{
  "model": "CTC image transcriber",
  "dataset": "numbers of one to four digits printed on busy colour backdrops",
  "train_examples": 295000,
  "image_size": 32,
  "crop_scale_min": 1,
  "horizontal_flip": false,
  "translate": 0.06,
  "rotation_deg": 10,
  "tokenizer": "word",
  "vocab_size": 8192,
  "arch": "mlp_mixer",
  "norm": "layernorm",
  "norm_position": "post",
  "activation": "gelu",
  "mlp_ratio": 6,
  "parallel_block": false,
  "inner_norm": false,
  "moe": "top_k",
  "num_experts": 8,
  "moe_every": 2,
  "expert_mlp_ratio": 0.5,
  "experts_per_token": 1,
  "shared_expert": false,
  "patch_size": [4, 4],
  "conv_stem": true,
  "layers": 12,
  "width": 320,
  "residual_init": "none",
  "optimizer": "soap",
  "beta2": 0.95,
  "lr": 0.0016,
  "beta1": 0.95,
  "shampoo_beta": 0.95,
  "eps": 1e-08,
  "precondition_frequency": 25,
  "max_precond_dim": 512,
  "one_sided": false,
  "adamw_lr_other_params": 0.00075,
  "grad_clip": 1.0,
  "steps": 5200,
  "batch_size": 256,
  "epochs": 4.5,
  "lr_schedule": "cosine",
  "final_lr_fraction": 0,
  "warmup_steps": 100,
  "weight_decay": 0.2,
  "adamw_weight_decay_other_params": 0.05
}
Rows from block 8 of a small CTC image transcriber, named by matrix and row number. Rows with one number belong to one neuron. Each number is 500 + 40 x the weight over its row's rms, rounded and kept within 0 to 999. All counts start at 0. Numbers have three digits each.
After each neuron's rows are labels from the 100 images, of 14848, where the neuron reaches its highest value: "strongest on" is what is common among them; "place" is the part of the image that holds the peak. Only what is clearly more common there than usual is listed. The data: numbers of one to four digits printed on busy colour backdrops.
# fc1: MLP up (model.blocks.8.mlp.fc1.weight, 1920x320), inputs 160-239
# fc2: MLP down (model.blocks.8.mlp.fc2.weight, 320x1920, transposed), outputs 160-239

fc1.568:440556517423499531476502476455513501516498494513586448414519519495518524529538516557428491465446522488566535472508448575608470468509451470461559528475480421562454484524497552531569562528466508502465461533518536507558572457481454521503397491
fc2.568:520563556433492479516518584533507504539490523614550481503489435549501536526511433449543523554533467496501476483515526541510469468508473466492542500453497598529412472514515486528488521498514485543466485459514506494422504460504499500429474510
strongest on: the digit 0; last digit: 0; first digit: 0; first digit: 6
place: middle right; top right

fc1.164:550500537525540414478498460554491473519531444527551551431492456545501510522444470466545457473526519511485497487545460547526505576508538537535492387521467508492497519459527471499484502447497439480473400474500587546481522446541475489492467501
fc2.164:501480479482424481509448464543475550532483504478518472588442465545476566465481516520512524447493491466496463429570496549502486550496475455477469401484485545453533485450531494528433525523559514468525478542489573497472499528436520420496419494
strongest on: the digit 5; the digit 7; length: four; last digit: 7
place: middle left

fc1.646:494479553490560504540471573466471465498539492497426508493487546507468491461521521484489506455498475511508463516485488525534540459445471495489548518503479477520473522553495554530547494438470499562546508457414532533455493584545534551482475526
fc2.646:504501520428441510507460544512403401509562474553492445466528496454511544522514485417533474530498521551502503548468510465493571471490440503542566487434495548421471543524413480477520517470492533451502533481448497489441511418453515524488431510
strongest on: the digit 3; length: three; last digit: 3; first digit: 3
place: middle right

fc1.231:480484456499507494478468483447533513549567518525443400483480466382521476552495496606546535517519508534530509487563471569442503563520565522525472510533553495467506543473475502468510536553544477524575436496532480494547449537434570514486481510
fc2.231:519467518545503533506496541492458461451536540521495507469461546555518522540492591615413482525494483542491478496445501506460554515543426516519471470483410477502506512561460581479466463475466482489486510541435491507449526515522458490598505479
strongest on: the digit 2; last digit: 2; length: two
place: top right

fc1.122:431437498546499472476521484480499505542440447488476446395495534446519447547532500449496540449523457480500543520518474532470433480586500487559549510475412487462447507499505448517471503527427499514474464509541510504550592543513492527481511560
fc2.122:499481512499503544536516493540536525514420491560448508455523524435462543546469566449481523466499494477554525517424441502581458511567430551429487479511531558503466448486441580513464505548492441462506509456537443572494459522430456513483573508
strongest on: the digit 7; length: three; the digit 9; last digit: 7
place: bottom right; middle left

fc1.682:500522449496501471509490558444516511499506501519473481471541472502532413487456447493514542545501487510455442481473499526440534495508492538501543521515485519509485502438536603458490382522444503558544526502441459475538502423483463549507555526
fc2.682:555506467494496519449398579392458426449473534449530443464507527541490520490480505546452565530521481544475461546456526551465495400505565427531544522446459517430508521512495408507506514543459477499487534480497421567487440512489506494459461464
strongest on: the digit 0; the digit 9
place: bottom right; top centre

fc1.378:494455460502547526492473537498511478499512520490514481539450445484506450534490462506498524513481462494540514491499514430392555534516513502502505533450574470457511452464490552507497559502445527513456535545509507517481538466519482503528477443
fc2.378:563456505478469500544462441461496515489504518535512520580524332503522389554509464540481505476580524507541472528492489497425514476557506510435438530524465491561517508447442539481532490476521496515520582518513528478536510532442527487485437489
strongest on: the digit 1; last digit: 1; length: three; first digit: 2
place: middle left

fc1.206:453486509541522493576535488579505444435396536526447505463510541506495539509505480424535512506468598551504550546506537489493537400494481475498504533461504535548443472516469483488447481504445497524481503519485484468552508519509515499497455433
fc2.206:500536538526534520487457480539467457510447546522438444489563456466538478515539511454509513465495492474504546445457491530386398564535445580479528473461535536547426455496528532510524532498477528521466500537514457478539424503427439445503551522
strongest on: the digit 2; the digit 3; last digit: 2; first digit: 0
place: bottom centre; middle right

fc1.91:480490492495556515619522480488543504524521484583531501508456482456495565462464472549498541545424472505486607527592516544479475491479525501550495467509502560570483545483514518534521485468506450563494496514519506445460483459529479426502502469
fc2.91:475492448469518557474418457487490505458521535548535431511511512538485536488501514491466443477449510477464538560434498530514584545478525536487490512495501462485507476526457573576543497431464472505466524498574523469500523532446500448562511619
strongest on: the digit 5; length: four; first digit: 5
place: top left

fc1.364:488482499461513507452471472487484500412528455487505476481478459499516438472567474440541534496499513517544518453566488463498579534511522503520496502569476502497495514457518556511496480526441498529489534479454445540537489465555527542435485510
fc2.364:506549539510388502475569582495509356443562467490479539513548526517470619499529572493524472521538418595542512495537535462523535517501536493547506494532522599480498519508484476437462521435465530503505573508450539553455452529495494526449481460
strongest on: length: four; the digit 0; the digit 9; the digit 1
place: centre

fc1.250:536583560479517540598563535510490485449432539484509546498549599460478549505481500528542493519522473532453463493488494573525481505481546493491479431590511452488465487497424539535449454487479470520489512488515432431498495426490471490501478539
fc2.250:530519471525492499508432470420538469501497507506470512552550515564416567443550503487525496513535558547555542509466549481500477488505569469523570518499498440498471446545512484481422502465483519534448499475499530445432494493515540460506471541
strongest on: length: two; the digit 0; first digit: 0
place: top centre; top left

fc1.732:450539425558568476521442569475566482507562555483494561581504522532468515462511518510493519501494524458553425466454506465509466408492452460581452518477457480463522521465421469486529428523531479500506523457463515577455519488482513505537497543
fc2.732:515515475497544512518493477496547465522431431489542453501525486507486452498539469567558548537493420537463555450506593483442449468498554583525470503514530540520472463491470550553392530515480535550516433490559484499512545489559457508626471512
strongest on: the digit 7; first digit: 7; length: four; last digit: 7
place: bottom right

fc1.299:497476502496539550551550468456479514546578492445347534425465452540571551534566574498523535480455432447544561546457515486551418485513476469614578508554511473454454493530506468598477463476510475433501499560537481537490491523522515448518511542
fc2.299:475505509431516458449472559518517528490457548495516513525507421525538593505591493430505502567464480520511515528471468482506461460517479520492497475581518502548524526506471492468504544499493538512443466492505440505432515568543434509507540594
strongest on: the digit 8; first digit: 8; length: four
place: middle right; centre

fc1.396:532398466447477532452528508508483463481498507468527497524464514491498481463466446472471546497528488470512529562520496452469450447507558537534459407531476455419492523440494613569484493491485443508563454546504520469539491503567593408531488501
fc2.396:526517550502466555483518536519486473402478540480526547505507451522476477525570492464456509520455469410546515479482464480420493504593531462508507451495615577420502466490505500531519510496460473436474515431462505515467493544534488455495543487
strongest on: the digit 9; the digit 7; last digit: 9; first digit: 7
place: top centre

fc1.757:464472503575540537560548493534470532541516560598535422566559471508511538496520526497491541488549464438524524437454475488427489526545543479526462430500550514498428526537464472461448474545479508569421553529470469488474501513549581479574486488
fc2.757:552479439520470559501444437469470559448525545550439476587491475563541501532461469457481504482380500459560608540451501582448422472554476519395539482479474516518533496456555501538485533545497466520581535514514483484522508595465496469476482518
strongest on: the digit 5; first digit: 5; length: four; the digit 2
place: top left; centre

fc1.570:460448549500508593491472490504523485540515489516453495458441538553469438507497521471462529464506519488485537481551474445529476500569476526457493531531527500497520492552472524488524533535464482550510471578426532477466579529462498513436478533
fc2.570:445495514445422534532553503539463487516507508463530488482500445495509405482467439466534503514502469494403501485505450495479502433453500519558464524503439535521449493495490535504609527500504488465504513448482552549470550527519478555472563483
strongest on: the digit 1; first digit: 1; length: three
place: centre

fc1.412:468562530415560462598523468413482508544490524507404516473519559533573527426507474582501564501492515463501531483520532525490537525427517460531511490498525501532512490472472480554598523520528480486481593549547530471492459503546518525514485494
fc2.412:429499518483482480481466487477557408454530558474521462545459534500552562468553525484489403531499469520493459472552522508512492500547499530420503503561532548580533512467519462509521543471506546535459530520545490531509491523462505504504467586
strongest on: the digit 8; length: four; first digit: 8; last digit: 8
place: centre

fc1.180:506507558462528520478587437455556527527543489484564499434474531509454490448498541428517479523474550525425450472472544553568512481502486436504529545587543456533575474526510542444504480521557533484555595551507463524491548503537468508519508490
fc2.180:475571482536548449490492570403493493483578511516551479471473566515485578518485469603491599542540467529544595472499519484476489474437550511511542502504511454467478551504503492444493537476498448490477441496530451438484506528535551573506471529
strongest on: the digit 0; length: four; last digit: 0; first digit: 0
place: top left

fc1.294:549529571462463525518526507483563397534519479557457455465520533557474470526547519607514503494515459472467565536511538593581437500507495518516501495570521518500537459470461434448532547507545567520523562548456523512483532496497499481480523453
fc2.294:498551468523491537546428538462455554478506459505534437525463507498503505475445473488499569503477483527477552417518461473533462470499511513536402474525528484485478486491509503505430465540537501488563440525500468497488533433502502454488511468
strongest on: the digit 8; last digit: 8
place: top right

fc1.511:544548490484542520443577497481483542469579492522463517420519439480502558543458515588502487436449449430531464479528558442447466499499498531476512481517445448587537514468458494472506492471395461506448494509502493350492537498519491422507435561
fc2.511:509537524547503485470496526499521454473506454519418428483572452477515479512535465520459522513506463464361546415472491490460466532536553489490558491548525490484490489560491512513444435526462492563486472571543536508496535476462472433569526481
strongest on: the digit 4; length: two; first digit: 4; last digit: 6
place: top right; top centre

fc1.642:532448517532479509568465504593548529567498487555441483472518546537482457430540493517478537533472515552448497464567509535496441563510529528470487540490462486532408489504519494499578463554507474472514526524519494503471531544492545518545474484
fc2.642:502517400505463634490530527540476451464486452508507471448450476502420531401547469490550562534464504490512507500470510532472450471581563520497492426506450508537500534512445540516480543491465561475536461431522559510452571478548426432521491476
strongest on: the digit 5; length: four; first digit: 5
place: bottom left

fc1.459:506566458496577468524479460544543464576519570540547461547512536529571435471440509488471506555456519561501498545506476502517477533524536489572513543453519506542462504565525502515497508538500503558491428519464496532461509545483502442564442497
fc2.459:537516551485604589443524512482421429465505464551449433459477538517465532443511498539435497453441501557454447452490540520520484525528505537493457478455510512529456501458571532534530489445433506456528510474513419535513514467449439434530514498
strongest on: the digit 3; last digit: 3; length: one; first digit: 3
place: top centre

fc1.743:561511483520503475528474506445503544498479453449501510502549482518484479428531485467539558438465469515492469540502537550462495523531459496433476545509474502530582540566485516453477467577491475552537513537496433572509552519511508453487573515
fc2.743:423498521478484503445544515469507455565506499412462510442460485465461508529435509491523471565459546518492502507556508468522472487445526466484487540505470521519462446527461465545488529548463489426561415483507503507524452488499523519523575580
strongest on: the digit 1; first digit: 1; length: four; the digit 4
place: centre

fc1.705:465481497537497530479565501448423536499476430455544463430523503559557520503506465483459436506517496521573462546463525463519546548513486465483539485469500482518422491509478474504453530525464602495566404497525448541495567448539496512529546498
fc2.705:498484477475505486500489483525510501456543506533366513528543479522406567596488439528439484521571547498539506532479438462494517440457561509584477477453537523504480520520587492489484510487535439473481578439499544497470486498486497518525482440
strongest on: the digit 2; the digit 4; first digit: 4; last digit: 4
place: bottom right

fc1.313:504501406510533520449435510577511516533547548532525460539485452540574580518519415544444475514553553502569491448477434495544505427557475454515404486482505512456585515483505533439506493508460488513473512495465497504462507505572506468480577481
fc2.313:587571555505488499401484548505537539401498523526452441552526457468528492547595536544518505544525482486530419482579581509417520488455512477512443458568485446497573455429488505455504507523549505481541496476464493566466530447510414495530462527
strongest on: last digit: 5
place: middle left

fc1.752:525494434536518521477443510548491473536536495528499603443524511511431496488498465458572538547488508491556493539512519533467508500548457549532463462483536480555577459493548494514487467518519496446470504453479535520530500529586604507452497498
fc2.752:523475515481464492498517535431497501480465538438502558404533524499461493466462551475491491559551523463510483474457449521435449511556610440484525470537568475559474460478514523479529505510444477527516484551436562584500427545534401495525512518
strongest on: the digit 1; last digit: 1
place: top centre

fc1.623:550549498486597468517522445525544529558591462534574422461425513529526444454437487453469513468507489546508491541464524494547498502455537501456515507465487467523487496560548515575466572538507531501522493495498539569504473493498487589568543508
fc2.623:499460457455454539494516557473478449439537468521378522450473466545389568499505446559424578495477531524540460532428514550502526475523552472465524588510480494532502516515529483558442488475482531508463491489579523548463492493470523511500525498
strongest on: the digit 5; first digit: 5
place: bottom left

fc1.181:476498578489476518467522488495514540441497466533557466526538503461514564537404504461545516525528487568454565517475430512467463502553525516493547430462595466501549522465543512505397494464480446560467515497438517430497456518525453460543518497
fc2.181:511542526452583493487495444448479515491446500548502497562523414490470502458525501414551484518503522436502483500452471473475454495535493512499524465539447508519497418538486525510429514499468473533557475503472491473486571540528456456540503452
strongest on: the digit 1; first digit: 0; last digit: 1; last digit: 0
place: bottom right; middle right

fc1.590:480518468475476493524461500574518523510546474482478530528507480431522534577490527541490555518478558492536552538496503458497481545473436494530461468550477560494450537587491504539520527457463475538511468551531475478420513479546517526458556543
fc2.590:472567499498517524513485458499498523439504542483520494477470478475527544457604564496432465516507480457456489479501494479500507510475496458478489461487507449496469416508539529563482568505523550561428516575473450517467545523570489490544613498
strongest on: the digit 8; length: three; last digit: 8; first digit: 8
place: top left

fc1.336:458484483554459556427453425469486534565492472510510493522471480534476514476475440487486478469492478546448447484477467555480489395484504485522558504567469477432473516512580523540499542527457510477539453563552531533515513491567528499555564531
fc2.336:511551560445562482467493563549555540394520544481561521443465512507493607520488532468420509548498519490523494508513502478437502479485425538535485478493543493506542404561516537488565498485437473471496484415505503513432482540518502511458539568
strongest on: the digit 2; the digit 4; last digit: 4; length: four
place: bottom right

fc1.21:567532557559566533482433468499521474549447421451539470564513565497489477531512522525552529535511482532448489521488420440460435514444460502498464500474524540525491596479552488522463550531428563457472520524464530548522454515547457488493520516
fc2.21:537501546456455516507488525527513433473528468474439476533431528515470501472471508560477507498482510555522554468537543475540563522523485541473497468539466508518500551437520505425479444516494487475504529488535484557456541444488536500495488440
strongest on: length: two; the digit 7; last digit: 7
place: top right

fc1.331:530505502552520536517488499447504460521406458546541489490505509479523485551507501532522508541530553492542474550515460516529525508492477536477457493461502489523550500441472513508449420534501497554465484535521444418606567483557538545481477561
fc2.331:540511440511507514477409562494487458482515539493501485544444418504523488498406543563469456507513467497496543492522544510437557483512433527430530521512397479528512516521439451402494536459503542527498515453453502491516497499480583534516499487
strongest on: length: two; the digit 2; first digit: 2; last digit: 2
place: top right; middle right

fc1.504:562450498508485516465540565522457467453461461457463528483476492466463518565448507478488511470495482493541558557555596452502528516519483478456499567533411463441512476466507527490529485467503541466506445507537512460503545436477492547469506542
fc2.504:470577539563457508485514502489479438483472521552483490498544555555420512520584461476512480424498504533484510455550469415513471578458475500475463475498535520476452499474525462511450472452437488538487560521473437525487446487412573477535482488
strongest on: first digit: 7
place: top right

fc1.425:491549492533540494508548429483534509466422534530532517426507487562509456463463480510587473522508512490560450550435496435486523493502468552484580463580553496471491531549414507527464430500469411533447563498492514531499495439445557488505527488
fc2.425:552427500544499471455416552490503478497484584505492465450555482563529481459521554498516491515496484571453499523411587526469406524450446543507573473493478489486515436533577545466499489469468546504514484523463479483457525524560547465516472463
strongest on: the digit 8; last digit: 8; first digit: 8
place: bottom right; middle right

fc1.755:468493493521557504447470565527544409450494561512505457498444433620488512528396457542498510484443421480461507409508490463472545447551535532499457422542566505476490559519491538481447467510476482520428386499535563472540504487434521550490433469
fc2.755:550492551543533491549449464461506497410466577464428446472504424567470435477516495524541548542472399463480546499512537519483498498538443503494557477489485562529482486448469532480458498497468561541488493512484524514512522521479464538537463477
strongest on: the digit 3; length: four; last digit: 3
place: centre; bottom right

fc1.744:494498541453502462488504421586477517482504560501454446481497502500539513472450449524475516492555491540460440505533465413516516464552527484468475512514441539506536549463522463469515447431542520537555502514493511504464522534560455581503536485
fc2.744:491498525502520431448567548463476457495487447456484496537578435478484545528418470449582523550450527496485477558521499483497575461427529492517466549553523565496522526452525487546537549504473495442488479505552572505543473495444552536537569539
strongest on: length: four; the digit 3; the digit 6; first digit: 3
place: centre; middle left

fc1.139:505530523471503544564479459410447494491500503485478491524497565449448484524462530509511487477532507551487420517523474494507516451499496482484506519479436453544440536560455611525587533485549580526448527459420469483540514555566502489480516535
fc2.139:523545504423483425493446524472522480521492527464555493492507486461506478506472493450541455550432488516473592555466456410426597438496498565559610553468469569476516525495430506466507601481531522443513522426490574543489528434459591508413498476
strongest on: length: two; the digit 3; last digit: 3; first digit: 3
place: top right

fc1.733:512473500513509576502503482414534525521481561538425532539505459547543508543416436541483564474529470518466480581555456505470481389505513445494538497544592506517450528543468533479378513474503463556504473537531551432506502463543489420502432424
fc2.733:500498441484485501571438401529455516511457556562536476550565459519508427433494472502575539503502513452470534510435547530475479533524483510482529405490441519509450430452532527504486478491547452482520475531423497425502579567451476523483480522
strongest on: the digit 5; last digit: 4
place: middle left; middle right

fc1.146:528508535524545488539478505565511489533488495522439460529421506487502504456504481485502535520534477541459438619450531495469497531528506536539468524517555541525548539515562497518431467532484538436491447556504538484450449512408577466442479492
fc2.146:535496535423550546460516503522484497495522499452456508474423520526453504465471480539463525547509543552583419469504457501508487508511480550467474513495478486553458484448556475515483477447496498436429420465539475484486561499498493473537448439
strongest on: the digit 0; length: three; the digit 4; last digit: 4
place: middle right; top centre

fc1.716:500481464531447527493473498421494532456495484488489479499448595472495539516456493531573484482539422434491473504514494520450563469510516470523490554558537519528485517398562557468501486538515489538474539514568501538563554466540458558520469453
fc2.716:452506503517433482438466506536489518437521544488512440481533514555527424431430493562498493558482380482486490576492574515479490418453517538522487463522482388464543474486511515509534471506483526539473524553481554484533510485440559501464449431
strongest on: the digit 4; last digit: 4; length: four
place: middle left

fc1.626:456540512524435541492448468445516532499478525464469471528490472534492582514467508515441523484475545434460568546462505539552474489507469568491494500485482466453468556542463523553591501483468510510441423421521516576495540491445535502463411466
fc2.626:496470563494461577541588570510466449585522566519534503360555468512481511482513497524489490491500478543541443449423500477523446451507474540502524438505538553456465492472520515530534568461432501504473541446476497483508523506507465451472570536
strongest on: length: two; last digit: 9; first digit: 6; last digit: 2
place: middle right

fc1.270:496525530543553460485504567535489500487500494489498485471512532550465460525487547444436613508578482481433517476474563442505520504455486552530463567466489532502478521520464519488528479440472515529579540473539464455481567481459482567470397486
fc2.270:537526449506486493489543525444517415497576482524480470460524508457471488487459543537500506469550482529496524475427488492495521541502539521480522546499440511500511520495483494521535503461487497429537517533497488517525448503506490460496640577
strongest on: length: two; the digit 3; first digit: 3; last digit: 6
place: middle right

fc1.470:568472494435447499540549530400527476503491446423435473550432561510480538542525503465499534466496484422478539468583525511554455446476492465468496495472500484519480571471525564535499510519444547436442434494516491538515515546447467478425540502
fc2.470:485520494517498563532562515552475443442558501505507533509484536573492540551496510542435517444532417499488525526498442437489591427562459534515498528583525514432574501514457525430514512487563529470443540453497422544420532449474515541462528518
strongest on: the digit 2; length: three; the digit 8; last digit: 2
place: bottom right; top right

fc1.593:435591516518519569553545507487521491470562458480472516551545578542476490419499528438508471450511566432445506543484505508438419536445471449463480516449442414470505460436495494521617480506444446530513506574487496458579497536545458511476463516
fc2.593:484508520503503526452483477431521465426476490516485528538523543431457442479524509466528484484491454569527490471473560532463489591477460515457524527544518602515577487571504522479500490469499454512520445481465502506429478518512504546531493534
strongest on: the digit 8; the digit 0; first digit: 8
place: top centre

fc1.654:477450511505509545509566544501563504533508517519451463474462462574484549562441482528446568444476482406568550508503503480475568529516472476547556469448438475527470560456462492504580483517455478513415493563452543503498542491554532486539453491
fc2.654:599568527516466532486486502549487471498448457558469453449466538486516439477531555482476552474461503467519613460501437510497417537528452496504501450506524509487438451448502545528503526540502536527512458479494463573594486537493490448477487479
strongest on: the digit 7; last digit: 7; length: four
place: middle left

fc1.399:516455473525515470510549536463451570542464470551510549495452482517459516559506436463475477473481507497522560496521596446506438510511521470476500545461461540541473513514473536533473547514477473461508441516489477511453503468463503502466609489
fc2.399:472516509436472504482537465533486514510473458492408537423480503511477550544475511508477445527471579504498519457500402485478440522474510467567462517494508558583446463518539485485421546576485494455513503439533490508526453464406485504553545514
strongest on: the digit 4; the digit 7; last digit: 4; first digit: 7
place: top right

fc1.660:526532549485551450483472497515511457447455517521569562551491536536551540471496432486507514563580481468507480556494430475535444468534510498575450465517493441481470501481420435470486504490570531505479537448542527462571455518515504536484519523
fc2.660:556469524513546501550500454553442465486483464483541484505527494533466476481518516479586580574525513519525647512521483472523461390480461519541510416578465482475546484542481572467432503521488599492429432466508456477483505468503514479553512439
strongest on: the digit 8; length: four; the digit 7; last digit: 8
place: top right

fc1.285:582527486490444530473501558509483476535502528517562518469452506502543534519425496450600458546479483567431498446500499518461491581480529497456540484539518509518494537506498453442476518570463466484498589518505487460454556521504531421500533447
fc2.285:518521483537534508535416437482471447503456515486504527489503594479479454479571510497491513500472489522590454544453506501446494481492554484530551498450483443439484494550456562549525459484568540568499518578522608457545452537449501502503458457
strongest on: the digit 1; last digit: 1; length: three
place: middle left

fc1.236:597467501447504511461515497519511531455538492539553528488470426535485539501525485513524540433434465569530473463493456524480457452463564537580490490528492516527466497524535492473465552570524543508471464435548505522455516402485487434472590532
fc2.236:488511496381477494524455457587474561527407547569489527494528481513508490522516414516473526585503511445558503488460563482518457505509481465533502440427522445468478476455546478552549507497508526462451488534487468465456506474465513451513501562
strongest on: the digit 5; first digit: 5; length: four
place: centre

fc1.96:447436475522462569541503479528514509568472469508519551560465524476399533476501514457507508516497523496470546553455545416497427470549466475514460492526489491436585509510482496522478453480419473588486532496545540495581502519451544446508416480
fc2.96:567538498535554526487494547505542478539385514453476499438512493526496478459557449492467577485466481464529476460514463539417425563462548471523462577526554524501465461521556482496519460522581493491459526513486553505496420539499512479580557508
strongest on: the digit 2; last digit: 2; the digit 6; last digit: 6
place: middle left

fc1.157:492433491456449560476501475475511446534474442561501528513439465592516458523511515472490588439478496473542516432546543514589508504518573500550484510580508449525432552529438510540453518523455556550502579520565577414504529552477519555475536510
fc2.157:495490509485497541517437548506476544430459548521567540493450444516535454568583491518416511470479455431510549581481524491529518489504480489459523530548526499489487447422458456469582536461495492544555565512482453505492507511467519533498554534
strongest on: the digit 1; last digit: 1; length: four; first digit: 6
place: middle left

fc1.99:434547479549464446446497504499453491536526524501553521486527546562526501556505454468489583583573537445520475576548499485517474402511506522415486495446500486460488537456491441507543575519462523586440505461438484521576487547483521502541484544
fc2.99:503454544539493509458449508431482484443480582625507453435549484501500517482516551524529480466531482502507540607485600501519499533429545543447516490469518524484521494472541592546505557462480536547513507519542425539501477469476511465470546538
strongest on: the digit 9; first digit: 9; last digit: 8
place: top left; centre

fc1.86:465575445503522465493523526501537461537478433564482550442529472556583480463496533495488465449500492533449466527484486582491494468534491464504549467545464469449474559528523513561454434520504433521517529499528493534494422472520566433547465406
fc2.86:482456478453505507490446523525494491520468470524477505470508540526426571451479507433580548563445436418561492506477489602537420487489505412508497488478472432485473512513498500557483565518553487533483487516452518497492536540475509457447470488
strongest on: length: four; the digit 6; first digit: 6; the digit 9
place: centre

fc1.491:508419547514452485435519469458486545595463480499548540398421558440441434506533504515513464433531528565455612483439545562486460483554497555551518538449564478544416533550532513514492468612412462485490545591506465523493492489566532583512469479
fc2.491:419520526469489586560487552458498536479439544453510517420489512501483463573438483466481510509534425441561547498502427549500415462606496548506509464505484489533559470547458558440587499530541426454466445466488478561487473499529495506486494445
strongest on: the digit 0; length: four; last digit: 0
place: middle left